From a checkpoint of a small image captioner.
Training: adamw at rate 0.00085, 7600 steps, batches of 256.
Data: trained on made-up ball-and-stick molecule models, 195000 training examples, 10.0 epochs.
Rows from block 7 of the image encoder of a small image captioner, named by matrix and row number. Rows with one number belong to one neuron. Each number is 50 + 15 x the weight over its row's rms, rounded and kept within 0 to 99. All counts start at 0.
After each neuron's rows are labels from the 100 images, of 14848, where the neuron reaches its highest value: "patch colour" is the nearest of a few named colours to the mean colour under the peak; "strongest on" is what is common among them. Only what is clearly more common there than usual is listed. The data: made-up ball-and-stick molecule models.
# fc1: MLP up (encoder.blocks.7.mlp.fc1.weight, 512x128), inputs 64-127
# fc2: MLP down (encoder.blocks.7.mlp.fc2.weight, 128x512, transposed), outputs 64-127

fc1.71:39 66 50 60 35 26 86 28 50 50 50 37 91 61 61 34 50 50 18 50 65 79 50 37 50 35 50 50 50 50 38 50 41 50 61 50 21 50 50 62 33 50 50 50 62 50 69 50 50 99 42 56 29 26 50 50 50 79 40 61 41 50 50 50
fc2.71:57 36 59 50 62 68 50 22 57 50 50 61 24 68 29 50 50 50 50 50 62 50 50 39 32 75 37 62 50 93 68 50 50 50 22 50 50 72 50 67 58 50 33 77 50 50 65 50 63 37 22 34 24 34 50 50 67 50 50 50 50 50 50 50
patch colour: pink
strongest on: balls: twelve

fc1.397:70 28 50 72 63 61 50 67 88 50 60 50 50 30 50 50 50 34 50 83 79 61 50 56 50 50 50 50 50 50 50 50 63 50 60 50 50 50 50 50 79 62 50 50 50 30 40 64 73 50 72 50 50 27 50 50 35 50 50 66 50 62 30 50
fc2.397:50 77 43 50 50 50 63 90 50 50 29 38 50 50 59 70 50 50 38 58 50 64 59 50 50 50 50 43 32 37 41 50 50 50 50 60 29 26 50 32 50 59 50 30 42 50 60 50 27 50 67 50 87 69 39 68 36 62 28 50 50 50 25 63
patch colour: brown
strongest on: dark backdrop

fc1.50:61 37 39 50 62 50 30 65 50 50 76 50 05 50 39 50 61 30 50 50 78 50 50 39 50 50 50 50 21 50 14 41 50 10 50 24 50 50 50 34 78 50 50 50 50 26 50 50 81 74 59 22 50 21 80 37 75 50 50 50 50 50 38 50
fc2.50:70 50 50 30 50 50 50 72 50 50 68 50 81 79 63 61 50 50 50 65 50 50 50 50 50 50 62 87 11 50 50 50 20 50 50 67 70 39 50 26 37 43 50 37 50 50 70 50 17 50 50 50 65 71 50 50 50 59 36 50 50 50 40 50
patch colour: black
strongest on: dark backdrop; space-filling; balls: three

fc1.185:59 43 74 71 25 50 50 50 37 50 50 40 50 50 73 40 50 50 50 50 50 50 50 70 62 74 38 50 59 38 64 25 50 50 11 66 78 71 50 50 50 77 38 50 13 50 50 50 50 67 50 60 39 23 62 67 50 19 64 50 74 50 69 50
fc2.185:50 50 50 50 76 50 58 50 50 50 50 59 50 66 50 50 50 60 50 50 50 50 50 50 50 40 50 77 34 40 50 50 50 59 69 50 68 41 50 41 80 50 25 34 40 35 62 50 38 63 50 61 50 70 77 50 36 61 50 50 60 73 50 50
patch colour: brown
strongest on: dark backdrop; space-filling; balls: five

fc1.58:50 50 27 58 39 50 35 70 50 41 77 50 27 50 50 34 61 50 50 41 50 62 50 69 74 77 50 50 33 50 50 16 50 50 03 50 68 41 50 50 89 50 50 50 38 35 22 71 50 76 32 73 50 50 63 58 28 50 68 50 50 26 50 42
fc2.58:84 99 50 10 50 29 61 74 39 66 50 34 73 50 59 64 50 42 40 50 45 65 65 44 50 38 50 71 37 27 42 38 50 44 35 64 60 39 55 39 50 50 50 33 38 58 76 55 50 50 57 50 50 59 50 62 50 50 35 45 68 42 34 58
patch colour: brown
strongest on: space-filling; dark backdrop; balls: three

fc1.331:50 32 50 71 50 50 50 50 50 50 35 50 78 43 72 50 14 71 50 50 50 50 40 75 50 17 68 50 69 50 50 50 50 83 50 61 50 61 50 50 66 50 50 27 50 70 50 16 50 79 50 75 50 50 50 50 65 50 37 50 50 66 25 50
fc2.331:69 95 50 50 50 50 50 70 50 50 26 50 31 30 33 50 63 50 50 50 50 90 50 59 30 50 35 82 61 29 50 68 04 50 37 61 50 50 50 50 61 50 69 50 60 50 50 50 32 50 50 36 40 76 50 50 39 50 50 37 50 50 17 50
patch colour: blue
strongest on: dark backdrop; blue ball; space-filling

fc1.334:39 78 35 30 50 50 50 50 50 50 50 37 69 73 50 50 50 50 50 56 59 38 61 50 34 40 50 50 50 50 41 50 42 55 76 50 74 50 26 32 71 25 69 50 62 64 40 50 39 50 37 62 57 79 40 70 56 37 41 17 50 57 32 50
fc2.334:72 67 32 38 39 50 63 62 31 70 42 39 68 50 59 50 42 50 37 57 69 50 65 50 50 27 50 24 36 21 33 39 99 56 41 67 77 35 50 28 50 61 40 30 33 43 65 50 22 63 50 38 66 89 54 62 32 85 35 50 75 50 50 50
patch colour: brown; grey
strongest on: space-filling; balls: four; balls: three; balls: five

fc1.462:50 43 50 50 87 34 64 50 50 50 66 50 50 50 50 50 50 50 50 50 82 50 50 61 66 50 38 50 50 60 50 32 50 43 44 50 40 50 61 69 57 59 59 29 50 39 36 50 50 74 50 50 25 50 63 57 39 60 50 68 50 21 50 50
fc2.462:81 71 61 06 38 50 34 50 50 50 67 50 58 50 50 41 64 50 62 50 50 50 50 59 50 50 50 92 40 50 61 50 00 50 50 50 86 68 50 60 50 37 50 50 60 50 62 50 50 20 39 38 37 50 68 33 67 16 64 50 50 50 50 50
patch colour: grey; brown
strongest on: balls: twelve

fc1.41:55 50 88 64 62 73 76 50 39 50 77 50 43 50 50 50 87 50 21 50 77 50 74 33 50 56 50 56 32 50 50 61 50 50 50 50 68 64 50 19 57 60 50 58 30 65 68 50 69 50 50 50 50 33 13 38 65 33 39 60 50 59 50 50
fc2.41:58 34 41 50 50 50 56 50 50 55 60 40 59 77 58 69 43 44 38 68 82 50 56 35 50 41 60 96 27 47 40 50 15 50 60 63 68 41 50 30 84 64 22 34 34 50 62 50 17 68 62 50 50 76 50 60 43 77 35 50 66 50 50 50
patch colour: black
strongest on: dark backdrop; space-filling; balls: four

fc1.270:50 67 50 42 50 50 50 41 50 50 69 50 50 50 50 50 50 30 66 50 50 50 50 50 50 73 41 50 62 50 50 50 50 50 50 36 82 50 50 50 94 37 50 50 44 50 50 50 75 50 50 50 50 50 73 38 58 24 50 50 50 50 60 42
fc2.270:73 65 50 50 50 18 68 50 38 66 50 50 77 76 59 69 44 50 50 50 75 50 75 24 63 19 50 71 29 38 33 33 68 50 40 77 81 50 50 23 62 50 25 31 28 50 70 50 25 50 50 50 67 50 67 50 50 65 50 55 70 50 40 50
patch colour: brown
strongest on: space-filling; dark backdrop; balls: three

fc1.149:65 36 60 50 70 50 50 50 50 50 78 50 21 50 50 65 50 50 38 59 57 50 50 50 67 50 50 50 50 50 50 61 58 57 87 50 50 50 50 35 81 50 57 50 50 33 33 37 70 50 50 50 42 50 50 50 56 50 50 50 42 65 22 50
fc2.149:60 67 50 50 50 50 50 50 50 64 35 50 57 69 50 50 50 50 50 50 79 50 50 50 50 50 38 99 24 50 32 50 27 50 50 50 67 50 50 26 64 50 25 34 35 50 63 50 15 50 50 23 50 75 50 50 38 76 37 68 64 50 50 50
patch colour: brown
strongest on: space-filling; dark backdrop; balls: three

fc1.470:63 50 88 65 50 76 61 50 27 50 77 70 40 50 50 50 88 50 50 50 62 66 59 39 50 65 50 66 50 50 50 50 50 50 50 37 50 74 50 05 50 63 50 70 35 68 70 58 50 50 50 50 39 31 26 28 50 40 35 50 62 64 50 50
fc2.470:62 31 40 50 50 50 50 50 50 50 64 41 61 83 58 68 34 50 40 64 64 50 58 33 50 50 59 98 28 50 46 45 13 55 65 64 63 45 50 31 88 62 23 36 30 50 58 50 25 75 56 62 50 80 76 60 43 77 39 41 64 50 61 50
patch colour: black
strongest on: dark backdrop; space-filling

fc1.14:57 39 59 61 50 50 62 50 50 40 77 43 35 38 50 50 61 66 50 72 62 50 65 28 50 50 50 50 50 50 50 69 50 50 75 32 65 50 36 16 78 33 50 50 50 35 50 37 67 50 50 50 63 34 39 39 63 59 26 50 38 68 43 50
fc2.14:50 61 39 50 50 50 61 58 50 50 50 40 64 67 60 64 43 40 40 50 71 50 60 50 50 26 50 75 28 37 33 41 38 50 57 66 50 33 50 26 70 65 50 34 34 50 61 50 20 72 65 50 50 88 50 63 41 79 30 62 62 50 50 50
patch colour: black
strongest on: dark backdrop; space-filling; balls: three

fc1.160:24 24 50 50 50 50 50 44 66 50 23 60 58 50 69 50 40 61 50 50 41 50 50 50 66 38 59 50 50 50 50 40 50 85 57 50 42 36 70 41 83 38 33 50 50 91 50 50 50 71 15 65 40 63 50 41 50 59 50 65 50 50 28 50
fc2.160:65 85 41 30 38 50 50 34 50 54 20 50 20 26 19 42 71 50 50 29 61 63 34 50 50 50 28 36 64 50 50 50 69 50 34 50 44 66 50 50 57 59 50 50 50 50 50 50 65 22 17 20 50 70 75 50 40 50 50 50 50 50 38 50
patch colour: blue
strongest on: dark backdrop; space-filling

fc1.321:28 50 64 50 50 50 50 50 74 50 50 64 50 50 50 50 37 50 50 67 50 50 50 50 50 24 50 50 50 68 50 68 50 67 93 50 50 50 38 50 50 34 38 34 84 50 50 50 68 50 62 50 50 73 36 50 62 68 30 65 50 72 25 50
fc2.321:76 50 23 50 11 50 67 66 35 74 33 32 50 50 50 50 50 30 32 55 67 50 77 32 50 50 50 43 50 50 24 32 78 50 50 80 50 50 50 21 50 76 50 33 34 50 50 50 08 50 50 50 50 66 50 74 30 50 34 40 71 39 41 50
patch colour: blue
strongest on: space-filling; yellow ball

fc1.351:50 67 27 30 33 50 50 50 61 50 50 29 76 74 71 30 33 50 50 57 70 50 34 50 30 50 50 50 42 37 50 50 50 50 50 62 41 50 36 74 50 39 75 27 95 66 50 50 50 88 50 50 50 50 37 77 40 75 50 50 42 50 50 50
fc2.351:65 29 50 50 33 66 50 50 50 64 50 50 50 71 32 34 59 50 50 50 79 50 50 50 26 50 50 63 50 85 50 50 50 50 50 50 61 86 50 50 63 50 26 68 50 50 50 50 29 31 33 36 16 35 70 50 64 50 50 50 59 50 69 50
patch colour: grey; pink
strongest on: space-filling

fc1.317:76 50 50 58 39 50 64 35 50 42 80 67 40 68 40 50 50 68 58 50 50 50 78 29 50 71 40 50 50 50 63 91 59 58 50 50 63 37 50 21 74 24 34 70 50 58 50 50 80 79 35 50 69 50 50 23 50 39 50 50 30 50 71 62
fc2.317:57 59 41 50 50 50 67 50 44 56 39 44 67 73 57 63 43 44 50 50 72 50 65 37 63 22 43 99 42 37 33 34 50 50 62 63 73 32 50 27 67 63 38 36 26 50 61 50 41 69 50 50 55 65 71 59 36 70 38 59 66 50 50 50
patch colour: black
strongest on: dark backdrop; space-filling; balls: four

fc1.338:19 50 50 14 26 50 40 50 72 61 50 50 60 50 79 50 69 32 50 32 50 50 50 50 66 35 50 50 50 50 39 50 50 61 33 50 50 30 50 50 50 30 33 50 50 50 50 50 35 50 50 50 27 68 50 41 30 50 50 59 60 70 50 50
fc2.338:24 26 41 84 50 43 50 24 50 27 44 50 50 50 50 50 50 50 50 50 68 50 25 50 50 69 50 50 50 89 50 50 57 50 62 50 29 77 50 50 50 61 29 50 50 50 21 50 50 26 50 50 20 39 50 50 50 50 50 50 50 50 77 50
patch colour: pink; grey
strongest on: space-filling

fc1.22:50 50 91 70 83 60 72 50 50 41 50 50 50 50 50 50 65 50 50 61 69 65 65 58 50 67 50 64 39 50 58 34 58 77 50 50 50 75 50 31 25 75 50 50 32 65 50 50 50 39 50 50 19 16 50 44 55 50 50 50 72 61 50 43
fc2.22:60 50 43 50 36 50 50 50 50 50 50 50 50 72 50 50 50 50 40 60 78 50 59 39 50 50 60 91 28 50 43 50 16 50 77 61 68 50 50 38 87 58 22 39 39 50 55 50 18 65 50 59 50 72 99 50 40 64 43 39 63 50 50 50
patch colour: black; brown
strongest on: dark backdrop; space-filling; balls: six